From a checkpoint of a small model that answers yes/no questions on an image's attributes: encoder arch wide_resnet.
Rows from block 7 of the image encoder, named by matrix and row number. Rows with one number belong to one channel. Each number is 500 + 25 x the weight over its row's rms, rounded and kept within 0 to 999. All counts start at 0. Numbers have three digits each. After the name is the row's rms in percent of the matrix's.
# convs0: first 3x3 conv (encoder.blocks.7.convs.0.weight, 288x288x3x3), inputs 126-146, a 3x3 kernel for each
# convs1: second 3x3 conv (encoder.blocks.7.convs.1.weight, 288x288x3x3, transposed), outputs 126-146, a 3x3 kernel for each
convs0.121 088:484502478512510454508513464501479520457457502515469527497505493490479495471460473510491517501487492491497506475494522450492495455496465516496448465485490511556523501478491504456522527497533535559495498543518505522501513505498474502495511543535543532531536529494488488505513493507503481478516497512479460480440475476478513492501562503494493464491478464462495479510495520459477527510521535497498474519516489516514497514525517503531503534498481541501511555495493495495456526508498554561477471488524491475495508480472529489502491467460471475437494465474485504490484519485
convs1.121 120:539507482471498481538531454499536539496458503511521516503496529495525501502501516509493488536501518516471488487498495499493508475448472517477494502485486495474525535488509448495491482475482486483469481506516527504497515519527502532499498483486495515510504490490486474510520459528478478488464486460490490530490516532499482494519494488480484494479461467505498535491500452481500443534481471491528498479478489485452504472464459527519511519459474518505485524520488498537518477497522480527527522498454556495538530533531502484506506483483483477478491481518500483557473489521
convs0.122 092:475511509485499496484517476491500417475558476490482456500519512472508483503514495500498439480446548474491484555510483488498479503519494524506466586508487501492524517520542491498493499512499513491518490477495532470511494509532479474500461494536531511497478538515547562486488500483471478482508533466458490505492535529501495514492495516497461516488515511537503445482530501500487496487477515514539510514497490498506481519493496524495525535471455538495465527545478485468464511508449484519470495468497488544578487479527500486542522505518501463518476495479477497495517501523
convs1.122 105:539499509428509497488480475513518539502512507479493517487488482487521537511480498516496502464523517502512490504438484526506532531453490490483485490502453506478463542517477506492494464519440568476508526488509518504475485476518513508530513524472519549493511533509508459509540509456492522514530507482506454465472479490500508486544488524525529493493478484499469493516490508532461476519522449472477497537502531476479522473532519494504497476545479475519513506526518496476493536492513488514451550523497471480453487500521521499469522552464528471507507474488510546515507495500
convs0.123 101:495484495473529536432500496525513511471497485502496490460486491508490497502540515522505512490468495467482500469502483488482479471489507518521469527481487472451504523534500516488502496442471529506448490478517478537538529438479451465480480447520506502508530509483524503479490531524490501506507467457506476484519533499516528539527507494502528546478506540522543492522534506511539516508520535492536515500502477513520499506495470470535523509452490481504499464507460500512544507484470466475482523477491499504495515482485508519525508503501519495518530484477523486464542479481
convs1.123 095:495498491505480491486515504508504477522506519499464484501508483507506479490437466458463467537454445511539512465500472546534491539510526520496492504494459475502483508488516529517503587521485526540544522500458495447564536494483513475530494470516478515494520511482488457434477478485515490485483508470511491498480473500464466531496515515493517492494486490520498492507470475495502460506496520480480480484476529543500511504513484450480502545507501494490477491534506530513508508476481448489500479509507475509547486552513491454488479480505515458490510536496526537491519521523
convs0.124 096:483488483516499534450489540461470472503502509523462522493507519453473537478482556502505528480469476464493515522487467497508468485514492453473497499506526495484527495483489478510500470520500497471477475489456490502517512509510509468489490503501524500532487479490488495544483494504488523546474522528508539541510531491501500438494533490463485520467483539493468490495488499475487494516514539506527556473493507487495458513478479472438535497489492522525561475494512479465571479481556491431503482470469489509492506476453491466482480472550529497516485470498534519531512509487
convs1.124 093:494500539442487508492445499512486467509501517481482529541497482502497483503517514468488509493464543525481508490497497500461532527542515505494530523512500530502470469527546478490491512479509507488456503461473490457532526434540472485514497538490475469507489497533491543541493511479499523515499485498491501521507512513490562507479491501523473475501455464488510488490503507465450531540479513479506527485487489544553563502481515514497497504498522492539516511495511534509518509511509472492510466494558517510537485509545509495488509493460540517510511497470522480485521509454
convs0.125 103:474497492478494501586532531482485474513508502508504500482520500520537503541525490530493527509533510534505477477556479498531504545519497518488490498489491535505463477482525512518521537492501487491510484509497519508521463497485456477456505455453511488492560533510525485491470483457488500534514482489518526530502488513486476486476466481503507478496466473506496489506497488494489486530519531473474498495469501484548485456525484485504494476522499510531488504537492518430471537497498491514465497479493498498498506489519514461480459485497486473490507506522485476514483531535
convs1.125 090:517518481498505478466492464495508543524477511537498480507509462493467514499490510499501514474541534497536529517543499517506476472471501514505510508531529516562508505500535534515496542482493547509503530451481542501544547482433519476513480501545571491517549511477514530490443501508517524531510511463517490480496486502538424495523525487541526500507514528495495529498489517497528485506505494460485471491526446543550508565506431523471500512486517494488460502525505520524481535475490504549512505511462465530530485495510530522522493534462489468476483485520507543499503503538
convs0.126 114:493531505500494480488498447533523492534495479515489511491473549507508508502522514489514511490506573461515511449505533481515527482521494512497501484480467475530495505486522517484471518488464426489517510506425482497452484497479480506488426493509539544459518522482516483523462487522506492466467492475490457456492438484527514543510524485509498505477504512515508501533518504525521543545533476479473504497470491477463507485501467473487463488491479486481507470459459479511575483491508502468546521496488509530487501508455453463438472449431488497446516496496494457464499468471
convs1.126 099:485500517519465478486526479489508525504515489521496474474537476543526492493490479517498473486545475501588477526487509506502517507488539501528539532484527503498512459500526499468552563526511497528525488491504537512519498531468480511470499483521526476488460511517478529537489474522519513495496522513521516469536478444494440448460489536464509507484491514524523536543512542490512545528510503496514483515521515492468495508502543520494482503488492506484538469461492471504503485459488498462448503512493504453463461489530492478524501477475496472474547503476513509487484480495
convs0.127 100:502572515471514546504476511520494511475491490488525540489508528493492470489468433537489497515526438488505471505526481489490516526490496516497518524508541521513488505511524490523527483495486483515440506500511480510489501504448495575469494437500522506454517490487499489504518528485528535466503489470484502522490521543506489530481488523468464485509503484527500528524485498523495461512489487473491493531497533488485491493488521498516499534463505500497508490468518496483425495515489475544575486500503495506492522454471505493523468504526476478496518507515486499506537519528
convs1.127 101:487512526465479496428521556509492512522470491506495504487533498494506559475489519462502501487528525514493529500518529494537498481501480524511528508552526527545479449475489512495495524483462513504457499493543511478489522525464514531497527497522533530503523501509481485519530519514504518542434459514514553418524520459549492473485489509497507523542504540504509511502544526473505489538514469528493523496473457498487468501560515506546483497479499492495529490475489453508494496508468475489444425463520523507554455458523453490521487529509500570515542509498506514509492457508
convs0.128 107:466478486458470478498499503471478454488444457519514509504478442503492485495509488489497514537565480525541521477479444495517457492525464520525475500512491527516460473484493483473505514504505503485464475473500475523492493493495510471456485469506497505492500508505499498494470476456494503485483489515475470501478512518487487491538541532543528510529537515474473487486489485485495475521510480498478461494468500523564511503533498499517496495493462473509513475488461488501470497527491486506501457459435459483424426486467493516505497494513489506486498501487512477500507515532
convs1.128 095:494512426484542518492548539509447521496498469507482474512508507495509525474524519486557522479518522495523524493502538488497491487462521477491514531506477521479441483493487475493518489470531530497544515502530473463516491476471506493486510479531541507502529539545477506478506489501492502553510523508482510527510503518515497496494541515510501496520501484488444502510472531529552542503513495484501501515490493541527506514482476538502495532496545494523545478500545516522510527510510527481520501492503521542524533594491469513523498515472493532518520491481545532513536466457
convs0.129 092:500520515475498473488523446511558507539506473515500456525533480516475509492457477505496508532508538476493460506499501481535458509483488489488461478517550488478506474478501493459500516478497520516473526484502485463518482484514518486484511476498493527495497526467487465436489496521500504488494487511507497469490483497496534510507489528470503478510524518486506524487466479552556481514518469465489514514468510494506481529536506548517577487464487505510491513463523521534512496436494476463525483495495480501457525483497448519460491466512509496481502492478526506486477507541
convs1.129 097:517550510476496460485480456517492514450487453463434512469473505481497448492501527469524498477521478508526513471500479512506499490506455564518527506456497511482508527466456489492498534493523516483498480495505475494493552509499488484521494525476487544495514490537508519498530513497516509476527547500469460466477476490458460478456501504506478514486498483548525470532513497544507448527493490494486492503530554490516479535485504522509494553502492487474515524512539520527555506515526512470516465469458510465508455477510489464484495510504453516519483478531495496522537556516
convs0.130 087:483497505524511527519529462495521510513505486509452491494527487493500495515511460477473467522462475485492503460459467568527513515508472512510505517531461452480504481435488511491506458451486516488489541497486503501552525499459511493484503518541507491475490467518520507549535498486515507508510495477434456443472504504523523502526513515560465520505487483521451507498497513488506512523497504523507501500504517506510488503517529510516498482518535566541552518514518557428495494497479530473527469472475476502470504507503501507463494509451491487529510507516483526504521528472
convs1.130 100:499496487474468470562467505551516487496489475515512501467505481488504511527480510523457517541514487511502489494472506510493531505474508554493551481482484478507515548523498485513465530493499452510538474483546447512486464519465524536472512499487488516481471498519489531499499478474495511445511448476536468532471449461482491535518497534477487460483520503540509447476481437482484485511536469493486453498488493497477502516499479473473518464538481489514479503489498486491523497510542499510508507510519452491493459490470482495464478497486488459507479487479503513518525515452
convs0.131 095:517493485471481513483520505509522498536511521499504497514512508500477496468536544549493492523498511525465450502507473446485501492526499527481508480494471495515458462501495494498486508518513450482455469449494512507521496548502521524518469480525498532511518483465470481523531557562511508496496465460483461501458498484473507460481513507497514513489466518529473528523498516527501510509512498520491493511483526517492504545492506495495524508496519499480494530492502558496485516442515491524534415493480463478514483483510510519508508512495494522524556509460493489486497497496
convs1.131 084:475506482490461509493510535489511504481492489502518484509523516451523497501474491514458518541490520487512506516512509496455530497477497519493538521506508511524475484491507486513473540546488511521431534528509517468463536518520534460484515500497488528536477496513533494555496459514493538555481478488526522535527579524501536515435499518497473493515494463467486529491500489506534529471464502516486562479477489493482542487510485495521495514499528479500462496545497473533450496528505473469474468500484528497473517485536492507488507499506464488502491500471475513512470500531
convs0.132 112:521564466498493443483495454573465509517498500559476474510491490510490495496454492551472512553524445507504441551525505522510491497504509494510486471448474497432497468503455478535522497508469526475471511499507442481489468517481511481520511563507518487474466470514456476494548501510525519507477500502513508502537508501509471471482461520460454517498528526510490495490479502512471510504469468509506478499512464507538472495503467487495488496494488523493479502512499502465499519484463487474485494469454547506464475446483509504516506512529512502473506497498531480465506459488
convs1.132 110:532489487532483503461480507518518480475498486509501493517538488502523495514546545469533490464498523475501520473479512501499497506501487531509510468498497493519503501525470502537515460536504554520521544508461515522500457495503504507494464554549501533512482524499527517481461483486502519480516528523534512498551501498522491464500546548492466544500500524497513506487480495498432515491541525516510564493543538475509451517490485515483507449491540531496556483512456471490478508493510538550562493521496480501516516505477533456576509525528539531470503490526504464496506477485
convs0.133 088:495493472480508445530466503530519460486470464508516532505528486495481501503509518450465499530483501497491548518486462504485507517445501476484509532494499530555546501505513494476490512480467445492474468493524483533447521462509467456481473497479477483539478500456481484503503512494522495505510481534476566491500525479544542460535505529494486501514512533537534512519494496493473487516503499483492506475490506522498523464494510524536545488499497450522525513499550498444516471491528473497570502477482514469511514534483523536514506539496551486479525506506467490516490506515
convs1.133 095:490555474518534488516506519447472503494483465498499521545473522501484482503506499495515513526475555500504498543501548482515536510517525462520556521489483515532471474414507498472512487494478518471465502457473471493460490500499496475501445456441492499498459496504534481488508519495511512483511459481513470486539508520491505554490508531509467503519519495476487518510499546493483513494509515485504499540471485507493529522488516544528525467500506483471518522521504461563486492468527462469523475463542468482473498477480528487493489510477508496499512517459480522479411479480
convs0.134 095:473439473461562481544530500490481479521508497500543433486514517510503501512482497482489548497507548506503462528474558512504510478492540503546471515515476531526500524507493483530513502517494459497507484511507511489468495501522487442443454445497509479489505516488506495469496478534503529511477449529501535514507505501491521550446471499487491525473499486493519457541484517513459512474487531486504507524514508497494505530528470523501490511506493512459494493506507510540505522483493568521522497470497494463484476506476488490524476489483480477557500499491542507504541476482
convs1.134 105:489507489459530509492503495488481505498488462526489494512502455480503492479503503525465499490474530505556489471492467483479454502473512472527504518511551489542582512497503461491506480490479500502472530522488553506514492546504525516506527516475532467522523503486535503508480493529495524518493461505515477512505489480479489469495519506458516489495554495549468487509474507499510520507520474480505480481540484484514480524562516552530563514527522477472485477514492478512521524499532543503518507494458539518503526457498507516506514489486528479497478528517474471509473463463
convs0.135 102:515493509529506569482501500466457470487480483520496485532497473517515525518509526460505534503513520469478536474455521483500540479528529505527486485504550473463522491481498513523538491507525518535513482525535505475485473484521526510530523486515499515545482481487471532524517515509507533489479447487513507496492484510520513500478522469476452476496516494483495483506482488528498507487519516480535510476518507498462451491502543456517549506514556504518539471528468491571488494483540491516518477432483499476492541509493535501495485506499518500506493488478463453506508496508
convs1.135 091:522529545497500512551506522515508518510507498533495498466505495498539464492539502513504491502474457539520513456480516490507476534506522512544528522495490531484433448461541468486527522515530482503517512476497561520507487490504453444496519506472517464455485494524503500507544517494534523522484507485493479517493473515490473506489476521467509548476519546488523484471481500451456507515495476477501477485497535489503475495495522492464464523500452489487483502504502516476480510501489499489507526513507481492499465495507508496461525496476500503522512518490502506487523500523
convs0.136 091:476526547473525512504467482485454482511504476547516447504490499516493487472487525521472471532515499497502470527488477520479483517515499448482497478498513467475479534520524492469519506504507479482514515490466476483488486485453516536493579543477489518527469501537466453522537524485492495517469504551527520477491519474497528503483510495509474476482490500539495476528492474438472507517493508497490463484501501464560525484516501455472480521533498522521503506498506504512488513503449529540480515476517517508476493503448509509491506510465526498473511493469493532484515485464
convs1.136 114:508525462483508457531509516472465492512559524490502501494498509531515508507507502476505501539478482514466462502504484476485498522510538526512488506485483490488496513479431488507472509464534503464543488506478477523490505538472508547466491512494523508498495484478523493461486483484489505489521453429512509508473519455492522455502500539486514527494501464514515521481481568493470583509513522527512514524509487497473440504519477489489527498508498530462516505500492502460507489481498497471506543519516477483531473489535485487512521509512502489463496493534505491546484488485
convs0.137 105:509545503470482500487493487439453503505505486497524472488471469479485469500469457532486467493505489465474452548499484492541489513513519503524531499485493473526528482480459493464464470471471496488488491509467475525494502467486480482471487505471469476507512524517491511474498512470515483496492517537506475549527481514549471482486533558527553533513477451518493489501509543492490503479501519512509489500506515486543556521532512503477475502516471507520471523500479490506532499491483508483514501510481495512464473497435517480458507508510547484469495469497515484511523547501
convs1.137 096:543561501521475486539519459508495511468461503490502518512522518495508499493508535492513493527502463522511488520464452463499534426508511520490535512517534562524528484462503483463539459463492512534457501501521520468512509514501496519492523498484520501512525502477537524467489519501507510468499508496492527477507542492532497483510486487474503518520481478465451527519539509506522525477513542483493511465513547527544498526498511518541488520503522500486511485491539521530489422537515485506511516504521516491481505510438517506514496556532510537537497503480517505476474456490
convs0.138 097:506517527514502463519520491504515507527487472498504504434495463474492480488503492518545539431515557468511492506496515495498507469483568505477468507498534526495483543496474462444492530503507511487516505542499450472490481486466520510505489493505475486521512485484418471481520496502484448476460476488499509488501532478473484487506471468516517495531475446525513517531492468486505489506497510496497538523511507499503492513501474515519435486537508520540527471474476511507475462479502529467479488499469488520518537466502515485451493520464512486458500501484495530472455449476
convs1.138 103:503498500522520552462428501492455454510502445517481550456531501506492501517490452531432463498519516535475484489518523479504509494514522475498530503479467527482523446504517492511480477543494479491539501493503484497465498478487491472481498492480498505509499488503520506493462539497533513513508476494475461523492517545511498538510521456509516520526559491492462508525502531467459521474522453547458516474536506520523524480471498482525497525516510520552503512487507503484479475492503502526476483472491516506455475493538522532538511512494535513474459489454474527488494508462
convs0.139 085:457503463496521524502516507537495521484489443516476463527515515462462449511478508527511533472538470528464469504464454553541488520543491512501517490513531485526488480502478509499482499499520482504508488499523482485464445471456459475482461511461490494467550484483524494512505514479495498474515503490511485473534525498498498537498476480451492500543448501466510516482527519477520486478458482511485502523501503477541531490475581468511535498498539532492474493512518518532530524449491536517485480488462507511509495469504490461527518514469451496495467511489496512505492506555
convs1.139 093:513523456491509518491484477491518507538485512507469496508491477505511484500502469529517482503492477524519514450551504476529478456504513485466487522502488491479504545516476575483464541473518534466475502511481489490503491462486494491501499474526527517494515512498547540528492527533496505515486529519520477482514443504506490505478478494531487524497503465506494561484485488497505501508490461526513480528525533502506511585526517493499523538487503563485442542554504511537491504511480534541533500491487500509510508522479506465492471550484490497529474532510433522556487535503
convs0.140 086:471474500526561503458487497487513482519499516510538494491505512503515568507536501490485514522506492495488484479509546491481517483483500540515506531524523491470508509504513471462483481507436482515476538470510479480524512483414498508464538514491499523511500505520450485492477497485481500504515523510467519509533476476551543490479533504532530535490524494495505473535464513513491492500486504466489481493526493523491470555542509495479516485511462505522479453470522539508518498524522508555515480461482530459500502513473493519487532480499503502503471481481538499461493495527
convs1.140 113:549522490476535451482524507482465507535568526554509512447467510490504508505501527474507488551464475514493508477500461492496470503443483479480501554496499490507554524528434515497466535499487494495536465502475495472448512525508511559539500513504547503488491539500510510474486472440506485494539459469480518506464514521504464489497511467505499503480503501466467485544461495497511529488434511486534556510486520468513479493516529504557515492537489503503487517464486506449538477491504513506557482523574542464446475478506509456510513494486493485503495509537482495525487480517
convs0.141 093:496469490511505541495525498502485500508495493499475499492523543497461545509466476518521486453490530518514545497486463491497520518535533524555505485547473520479455490553475514497522558490496472517503509486517532524474525532530507517438490469525524519521476478466465460511516523477496499515497474492499515471485509491489532514496513505484449491475459513520460513499480487490521534515477498496494504534512478505480462509500462522543510547495500499480486466508498463534488450506506464477490465524515465472513473476541490519517490525504497529485483520480522518519495512464
convs1.141 078:526556491498511469528451486526510527521489483475453504526501560510560481484503512466487521483509526502497460479526518486519549485507523543549487522479488505473501530534527455510509489490463522478483487487527531517535480473505503483484487501486498486517462518508490479482509526536494540497490495491507495472496502500521487469524521499516522502503517502478487526531495502488477500543506477507487517513454470467493523497491570512549517506489512479501482470485449461522559512504504509496435553532458503507527524480468530447508509504517478526532509486499485524536509521506
convs0.142 089:504485443516496504438485498463450491526555519530528491511499466492476481506525457507487450486520553490501481533505489489477535507509501445512500558512480482482483503527499465500503491462486484447506511470533502491492463507463530425475523449503487480475485502489436480470457505498486491490494493487516496498490500537498482542519479468511510468528475479482508498458507502429490516502508516470484495466520500472486469517517514519489473465485459478474511503514470489502492515528493493533476489457497437497468488493479502500522472443528532480481528471504509520497466497471
convs1.142 101:531530515469517494514559496463485488500524514508502531450463506534573529513527520543495482488463498479466495474504500481477470531482486483497488532471476522484512495446478534508467526505458510512508479447480499477465488525476494544526494503512485525497468499497481532462454492469512501495521495459519545524469492518491493477489506492515484501487487492499509485569533516525528538481518527504513574521545498480493480487494504471518559499523536526541538530543504491477475478503549488535538542485571515466436535444519534491527519521485508501501526505503519479498454506459
convs0.143 110:448486516479493487489452469459500507512474527511491532479488501448494573459512533448470493459478496535531537483455498479447519500503520508510464519490499486494516516515513500517499511473506509476481437513528462465511513480425516494486553466514489497492469517503500493493457502489457497486484498507538486454538506514507516545544519577503493531462469505517493463497527463488505471500496502501490454534489500472487488500504479479498503458486499492479496517523503466467478478483469481507508500468472496462476504527485562489514518444480467446511493496475524494501490504533
convs1.143 105:507521486509502535490516496514475510473525496488526499500497498551551504538525495500468490473450451473482505460509525516488467504499476512512523538491505500478489516514512466501506465499525491533514498499491530517501586479480564506465489498519516529483509493504499529517461436541474528551499495526556514497530494508504477474567495489496482483484501502475491501460463507490500493487467524508482533479487486475476481487506535508514516499518537450518533540536519515484507468446484501491493498534475474512499477473472517555482460501476479508471506482490525520475532518491
convs0.144 118:483473474504482494488493481466509464519518468546515518485478487512471457510485519501544492518494475474458504482471467514501510545556542452460456489499507498463498488488503457481493441488512460464472500496473496499480455469491474494526490489496514466493462508506502514501506509506492490497495522500459478507479482520491475483543521504529509472485516500497480506486514504459480504515525525526532496503518484484490482509464508485477473476519498510488519509502504529507456456494487506460505523490500496458506509455487488500529479483493466476490487503487467463491436432467
convs1.144 112:540494480500508490516524457496489503504483503501500484455500543518549518494481497530506486530527531470540534523496491510508512501457495522522495510498506487502471526514452522507482525495524489555558516518496465466475520534552497566511541525487487518520456504500499499493480502481488522490500487474505528528475505497499496476496502514525532533507530508480491470475496516479498511518493503492494450541486504532529499479505475516516508432465468490521474490457516499486472509468534483482517520478508478478493475476495507482495515514483529507492502503516468519529485485498
convs0.145 097:511497477496466547513478535456465503544530516504492514518502542476501474513488559492462534502509506498551560459511489490483534472479557512486498532543517489491497504528523486517540479520540476524545498524517514542509488488483499522486546520466550560527486503539526509510512466435502469501477481496519490500523473511510490535499490487485464518522530522486488544475501507488528488494478485495509524509504510485492476517527488477456492482505468516529519513448527438476500492537445494472500464460489503499479482552496479479478509512538538531512501509497536535507523499498
convs1.145 104:508518482480519508478502487456547517493531542485470509486541481518510512516519486500482478520506493505480467510493500509468512513515532489491555526456485522481460503502482497485462475504561495452529516518428492493475486408511542502517503499485495482524515503500474480509509548466531484480531486491493541486490494467491537483507534513497515476454500504501500489539475490507466467537475543542486491494460490487438502450494510475447490491496488515486519476487535506479479494511452485521539549555574531483477512452466513489482502502513530510520494521496528531511495446482
convs0.146 091:493502485516513467482524526475500484495528520494470481488488479542479481500495509524464480510528513470482495542529487534488528523508504503512514492526496499521492491460486508498479466513490494525496480505480478489468487466509489489544484553519480488504520496510508535500517468490495514441518516486489502512487495505462486485491460485517473483497513482502487527484457483533532508494488481472481505442499529520447467499516480517517478509521576514499511546504514452488457478497521488571475539468543496490507509473482530477497483495508519537508494519509476492493511517502
convs1.146 091:497486466498529505521543505456471522525465521525491492522501506523506516511482522468468473495442549494463487524488517480483551451486516500463515521506517541547566507467512514481459512521508500540463501461504508501526518523501532517531507535527484535481481511520512496527506443492522498542478507503474445476521533546498478496480467500513468499509500515482455470518474511506552512505470521514515527494488496467498486502490495535567493475472509459492466451504489465535503517485461505538509518505497488500492480473485524507515462546537470551521523518487476496522475447520
convs0.147 119:506498503480447428507478521479490484512571518487502494507508495496499518490506503511522477497510495525508485490512483498534505533551509503488513460459483488484502522510497514494471497523473537503506487512496538504489477498473506567518516499472510517505509461505492494480473503518488502546484519547488506504509510517505511507502476495468547496539530523511485497511511478489494495514506510492498498499491499463469501446433485498482509507507510506488481512508472503525523511474478475442483461472472469517458528535441513491494502510499505524518511513505492499511501524513
convs1.147 129:463492523526460491529496477480519500492513542517514473505541557495482540509487515538508444504522488504500493516471465469494499501509507525523535501480509496518515505500509518522466472490494468501465506514504524451494544539521508462416523502499507510491476463491498480490490494491475509476468462487546526484533510464511502460474495490522530538513500509477485484461507529490485515488508510537503505470461473480459476504488523488470540499460497524476505508487480524511471505529484496507467575556576533476489489491484496507506536537517522511498483475507451495491449478527
convs0.148 103:456454492461478475487478470471483439486497476503538502509476492485455503482477514461500522488466502462502456511508474499526468508522484473466485491504486502507505499496505513511474514472455494446509473466497504497508521445456476480534502538541489509493459464494450460488464489526464478493498512510512510474527533499524515504500501517467503521486496483510506499517532504503497502501490524494467523517476509476500492483494493495494490485471495505479462462479473441475537435450508490531522484525516472447511491456521488497477483507498494502525505463534498520550513505540
convs1.148 131:506503485493495489513484498463525435508564514487502509468492525509494493503473538516511479494480489504463507523440507481474471473508489511520537531524533472496527472435524480464514489455503494493458493494500512515511506529489451492511487523525501540473518528487483498469533504485493472466503505486500516510517527527519556479545528531511494542537521500469436466501494482503473481508496514500484468437478520509501505531470514553476519506509484501509509524529534506538529576522509556497490516469510461442501536490555480464542492501485492537449494528535519495507543499491
convs0.149 099:506482495559494474516523528483466445495524467486480449506504512504463503490477480515502503488522485517554505520497486572513507535466466475513529492526499493511510497501549513446519520516550583521472460508523471543512499475473520463501518542489517486509516481486569489526499508541499518521497521531474469500502482471492495485494490499511513497480483474441489498477496487505506527515477498511509510492455519497486522497507495521548492518529479542504499510493507501498528458505501519552545458496478531509511505485475517520509546503496526501520491495491494501542509511517
convs1.149 099:453472499502537498503537527486501530504495488523524487503505528492468528464475492510508570551462448516533525497523476492486479486482485505502486488509501508489495526544517518498499540465551530493515524472538510482525509470480493488494472520506495486564476478549491541523507504513497492496511481541537498494490463492471498524532486492478505494510532527505515518469530494495502517489506522444510491478473529518495489516471508493508515456489496498519513497498476511545510473522530457476517496465522492495500503472493508503468535461545531445456521495505489480524450455518
convs0.150 087:458462488514452486519539465521517465454490532504484489534560504491486533489551498468535522470499567531446494467458549519450504506515552487460511478542494536481528494537536496509523501519502484508501490480473473485529477497472477514491472498470545544483482497525491534511498513487490516475530515485502510508530496493507518505447497496516494482503488539519506508479481487505501499512477491493534510461512526488477470513511499498484494451502467497463477475500459488488458487538495509520491480508483487522417474513544505476494519479441462493524484499513508485478532508495
convs1.150 088:486522527525496516501505537508510482496486527508508482475526496488491499459489505500539527502469486473493492487460483521491488483484480532547566534525499534508487517495412506501494434475507509511476498494479566483469494456494486509514495520502480450528474460557438475551489507481539494466533487513510467428513501479465489503488524509482487510497506521505502514514505513524466483513509508451531513484517501481477495472480485514535516478539507457472522498502489452534492465511497478499501485466486533495444506487454532442511544531510494505524485476525496478525463485530
convs0.151 100:528472456532478505488505457539465512511555546506502544494530520468520501531546496529530499502506487536488472486484507455498487465529472465461439485511516495508487513496499509478493509507487487507481492477475521468496490497560529506495537518475509506540513491515515456497532513479493454475500508486514511533480507488527495483502495507492501480491482504508498511498511490485480493521492503530517523496500489530509464522532509497533489468488468504518491468496488549482469527480456509520497481479513420512512535533491497484486474494470492532515506506473476487477490504478
convs1.151 143:508490493499502513487505502499520443511526450496498501495494473543513530500507489488465463492494483471465486505483460490507505495520486492512501490509509530501522513491500470485495481503470474474426506471476501498535573502501515488514488461482541530519491488456485512485513515510525519508557531530493475486488482480502501480487465523528490544495507499513469428499503472478469447520515497481495471464495478505498524495487508497487534457472488507509486493502505527498506550562510494480467510515559478510507466464500530507510538530525501478501502502495502497493468488504
convs0.152 096:465457488454479440516551475544503481471478514510480533515521516466492527453501511503493465482425459493465488513509471476477500458478479494542482517526509529527528480495508468484512477515513469453516447457546452478495489473479482473455491467500518494489544510511470471479541530503505500492517518511501501496513506492528467473511527542490526531507498513496488466500524498493501490538502468501499490481496507479492484494513503514532513509505471521506486509534499471481501500480497500508498503509498493506483517486474519483488475457499500499529501480479508493464543529481
convs1.152 127:502535484512523528532528519437448462452498516439454479477472475519469460506497511551476477487494491491543493512484502513508493490484473527496483495471457497489488514474466499484476496506512551545485503526492535500521501512498484484483494489494529541529497531523516542531498527540520507492544546530488473465504477477477460425444470493437512485467501494498489477513516504545496480493498504497529502478561521507504517495492512484504534527517508504490500529491519505514557504496533501463552508471450463474494519507550477454487483524506488511503488524523545505484537496494
convs0.153 115:466472463478456461480485496480479494497478503549514500461483474489496492457492504498492463448505486481478500459481511508506471460499471506557538509528540542527515527526486515542507495504456500520494537509496479503535503501498519495469526496485510494462494531489476500465476493470481528494500538529504520529510500475462446464522535513511517524504518507460488502462512487484501473496524479479514491460510501498516520486486494460494488478473483495482476496531516475472475495457480518474479484464474485486472479477438554497494485489471476498497486529510504520514553519517
convs1.153 099:512530480505499544493501537500500523494477499477501522539513473505487486469467519483476504472477488476473490522486501506456454498460447512506509521498512484473492486492520443473509456438521528491518534480496486499523521485512500460491505480488532521483481538458531503492543515504533526493500491506542518461522491472527531515520520506451503494487524468420488483477505540505534500520523520515506522541504533551527497510506498521509505550483532540477495525550508558519513545515525480496483492477501510507524470495539536528508502516540459471560496495451502507491506498512
convs0.154 089:502521524482495461486455514491485528526510512547500525507485522516498479528515506503480517521502530503496469474481448477497497507507536446506501499491498521553544498452521533526481499487504507508508519526490477456474430489491486472453482466455521506504482468486492523499476527510469477525466464504490478456529550502503527543508489483479501547506486514520488495511566506500496523513478512481478502529485537479539471512503489533534536495479528500510514531534523482513551476471520517531460502453535483478474496483521528513501460477464456521505506518496512491507479494511
convs1.154 093:516549502487517505470488489496474444516509512469506518464518476483505513490474516496502510472508474501495472486514535472502544510497500519500496495519452472489467504489487509483495442487531481488480448528512517521555515485498472479502528488512501480489518502545544514529564479464503506441501547532421432546471449498488525518517500543520486480500491499528526483503494480481534523502482505508494507482525502515527497529506519544494508495501499539512496490489526503513488496506494490473483482491489498490520467494487474474501484512520537472504490514477438497478498471470
convs0.155 086:517471468474496495519470523536468582478488552509493544502534526466503514495501476490491481478506460506557504507509496510513482511511508523545429545574475503500480492505500532505483505503476481522525488485498501535427462488538500519547440475544528498490520475532537508484518503522473526494499513528519504522466516538487479485495511514494494517505502496506505469494498489522490485489513501523485482494522479523500475519501484507465464509493487531499499503497510505445532478520462525480501507488507475492529492484477485515492497532503517496513515459510524501472504486466
convs1.155 083:504501515470526488506494484505519495454488520475521476518534544501532534437510518520506493520477490482485498458477455483492467472515492500511499481501469443489490470507485499457495504504458536477494482509491460499520476493499481532481520511505522477492559503464475473493465495524493476510440465529537507494490507521499505529531487497511463509507501502507510493496492475487467485506502507459494427501464514487507485473475510500460449467537539481510486472496461512498503537473533508501506527537464533530477458509477563459494581471511528497517487478480530493512495510516
convs0.156 099:510551501520469474492526473494509509497490551488464498480515543478507477483493475498488553492520478497479526463463520480491555517492454485504524445488498513504539499472501504516506483459494494513521518481509508495451496455460537481456478478510471496541496505479477493525527517525493518483496484507436435453482491506512505527501503510531517503494508504506494511504509511490481515509563517477525496484510504466488506499493489498510536474503510456470511493532503502487454475489514525511531517489506510510501507505504519519494511520492511488510512507466508494493517534508
convs1.156 087:519509539514472514496519459476525515479484534508496469480527486478514500485495536465511479498485463531466478482520494500529519515514478532496526523527510499528507521490499477471482477474506503477522530457436548491474530505510485475476569517483488520507528501452486512541507486519499491489480500479475451502536468524529511523501501493496515527502533498501517541524457469514492472530461550514473508521483454495519483527546508528494502522498474483480479511507491511464500530529478539468489517492461494482503472520515503495490474507490501460466481476502487547543513509503